A small multi-label image tagger, trained from scratch.
Training: adamw at rate 0.00071, batches of 256.
Data: 145000 training examples, 14.5 epochs.
Rows from block 7, named by matrix and row number. Rows with one number belong to one neuron. Each number is 50 + 10 x the weight over its row's rms, rounded and kept within 0 to 99. All counts start at 0. After the name is the row's rms in percent of the matrix's.
# u: gMLP up (value half) (model.blocks.7.mixer.u.weight, 512x256), inputs 86-171
# v: gMLP up (gate half) (model.blocks.7.mixer.v.weight, 512x256), inputs 86-171
# out: gMLP down (model.blocks.7.mixer.out.weight, 256x512, transposed), outputs 86-171
u.157 087:54 39 57 48 52 54 46 38 58 59 52 55 50 51 39 41 42 64 41 35 42 53 69 42 52 72 60 46 51 30 53 27 43 41 42 75 60 65 68 53 53 49 40 62 44 69 52 53 42 55 64 54 62 55 46 49 58 40 52 48 36 68 57 32 45 51 38 53 50 50 46 58 26 65 38 65 62 56 48 50 51 65 60 41 61 41
u.158 119:61 45 64 37 63 58 53 62 38 56 51 52 27 44 41 48 47 41 42 60 42 47 46 59 62 62 45 43 33 53 45 50 46 49 42 47 45 60 54 52 57 61 67 54 41 46 37 67 58 44 73 39 50 54 58 37 42 33 35 43 48 49 36 47 49 62 44 40 54 46 42 50 50 44 55 54 40 67 54 42 70 54 44 44 50 78
u.159 086:47 45 58 45 48 66 36 67 70 53 66 42 46 63 54 52 49 44 43 58 54 26 57 58 43 62 34 57 52 62 52 37 31 32 29 42 47 58 63 32 38 55 44 46 59 59 49 59 49 48 73 39 39 43 49 41 60 51 43 58 49 60 46 44 56 35 29 45 46 27 61 57 42 43 36 37 52 53 59 71 57 50 51 42 44 52
u.160 084:42 52 52 60 48 58 55 55 65 41 73 53 55 54 35 32 35 57 50 39 48 54 57 38 63 54 47 47 37 39 50 56 35 23 37 46 51 61 64 44 61 59 57 53 54 58 47 45 52 51 53 31 50 45 59 46 56 44 40 47 44 58 65 37 33 52 40 51 44 43 50 48 52 70 58 49 56 50 66 49 70 60 49 57 54 55
u.161 091:41 56 58 52 42 58 37 61 52 45 90 48 49 64 40 43 49 63 41 59 58 42 67 43 56 56 54 40 35 58 44 50 44 36 46 58 63 51 37 48 60 40 49 48 58 63 37 52 66 47 53 56 46 55 42 47 30 42 49 50 48 56 45 43 43 47 29 47 42 43 31 36 44 43 50 53 38 55 54 53 52 52 48 53 46 42
v.157 144:59 66 45 51 51 41 67 50 55 46 64 52 56 51 28 50 43 55 45 37 49 45 56 44 52 63 62 49 45 30 44 49 39 24 47 34 48 39 46 34 52 56 46 48 43 49 58 61 51 70 50 51 56 49 48 54 60 40 57 40 56 50 70 51 56 28 43 71 41 52 46 46 52 62 33 48 58 62 73 54 56 63 25 55 46 59
v.158 097:36 51 53 38 50 39 37 42 39 42 45 77 42 50 37 37 52 43 37 54 33 53 36 60 74 57 68 32 53 61 58 51 49 40 48 53 43 48 55 71 48 46 64 57 37 51 52 72 53 51 56 58 46 56 34 42 44 29 44 38 50 61 34 46 46 56 47 57 60 56 50 58 60 52 50 55 46 41 48 50 96 52 38 49 62 66
v.159 101:47 56 36 44 45 43 51 28 72 54 41 64 37 53 57 48 49 47 56 42 60 26 53 31 47 73 52 43 60 47 52 25 49 30 56 48 50 37 53 45 28 42 44 45 48 46 53 60 42 61 73 62 47 48 38 49 48 43 45 55 42 57 39 52 40 56 37 66 48 47 56 51 43 61 31 51 47 57 66 64 57 55 42 41 40 56
v.160 168:61 48 49 50 62 55 62 58 62 48 60 41 71 48 26 49 35 67 56 41 44 35 60 55 52 67 62 42 47 47 46 55 45 41 41 40 51 44 46 40 51 61 45 50 44 55 54 56 36 71 45 46 61 42 44 52 59 41 50 45 61 41 66 51 51 39 40 65 44 51 49 56 58 58 39 43 57 53 71 60 51 68 33 46 48 48
v.161 099:25 51 55 50 43 33 55 26 63 57 54 44 58 57 39 52 36 58 40 45 52 28 47 42 72 44 54 58 41 51 59 43 65 50 48 42 52 62 53 68 45 47 28 48 59 47 32 62 43 62 54 58 37 52 53 58 56 44 56 55 59 46 61 49 42 45 41 55 59 49 58 42 51 49 43 41 43 44 44 41 77 49 56 55 54 42
out.157 106:60 60 52 59 38 41 46 41 39 47 48 54 29 40 63 57 47 46 44 42 54 46 59 53 44 40 39 45 47 54 50 53 50 29 43 67 35 53 59 54 56 40 49 48 64 44 55 31 39 54 61 46 41 39 39 65 47 66 54 40 56 44 73 46 45 54 63 43 65 29 64 47 58 60 34 54 51 62 47 36 49 42 58 35 43 37
out.158 117:42 64 57 52 53 61 33 49 35 59 42 51 60 55 37 53 54 61 48 49 47 58 52 51 40 65 47 28 57 46 55 49 41 52 55 52 45 56 63 47 39 45 52 62 42 57 55 59 65 41 62 44 42 62 39 48 40 33 31 42 59 55 35 52 58 64 73 43 45 52 40 69 49 43 70 35 57 45 46 59 50 55 52 50 47 75
out.159 075:48 57 55 54 56 61 59 47 34 63 54 47 51 41 48 45 57 44 47 59 64 39 28 52 55 55 59 29 50 51 40 58 54 40 38 58 50 58 65 61 58 39 50 34 39 52 40 44 42 58 46 31 46 79 49 45 60 52 39 31 48 44 60 70 38 50 56 62 55 43 42 51 64 40 50 49 50 37 26 52 56 53 49 33 50 59
out.160 127:54 68 41 32 39 64 56 54 51 41 47 65 50 61 40 54 36 57 41 45 38 54 60 50 41 44 56 49 40 45 37 46 45 44 47 67 54 48 73 55 57 55 49 57 54 46 65 53 71 69 49 50 54 58 39 63 50 52 48 50 54 59 51 53 63 51 45 53 46 54 46 58 48 65 42 34 55 49 27 41 45 46 52 62 62 51
out.161 077:52 48 59 40 48 49 54 51 38 53 62 69 54 55 40 76 51 46 51 36 49 50 64 53 51 47 51 48 46 48 38 54 51 34 52 54 44 40 54 61 26 60 54 36 46 60 66 40 60 37 41 42 50 54 39 49 51 49 51 59 56 36 72 48 49 64 53 40 57 36 50 61 53 57 52 45 56 38 39 41 63 51 44 38 55 36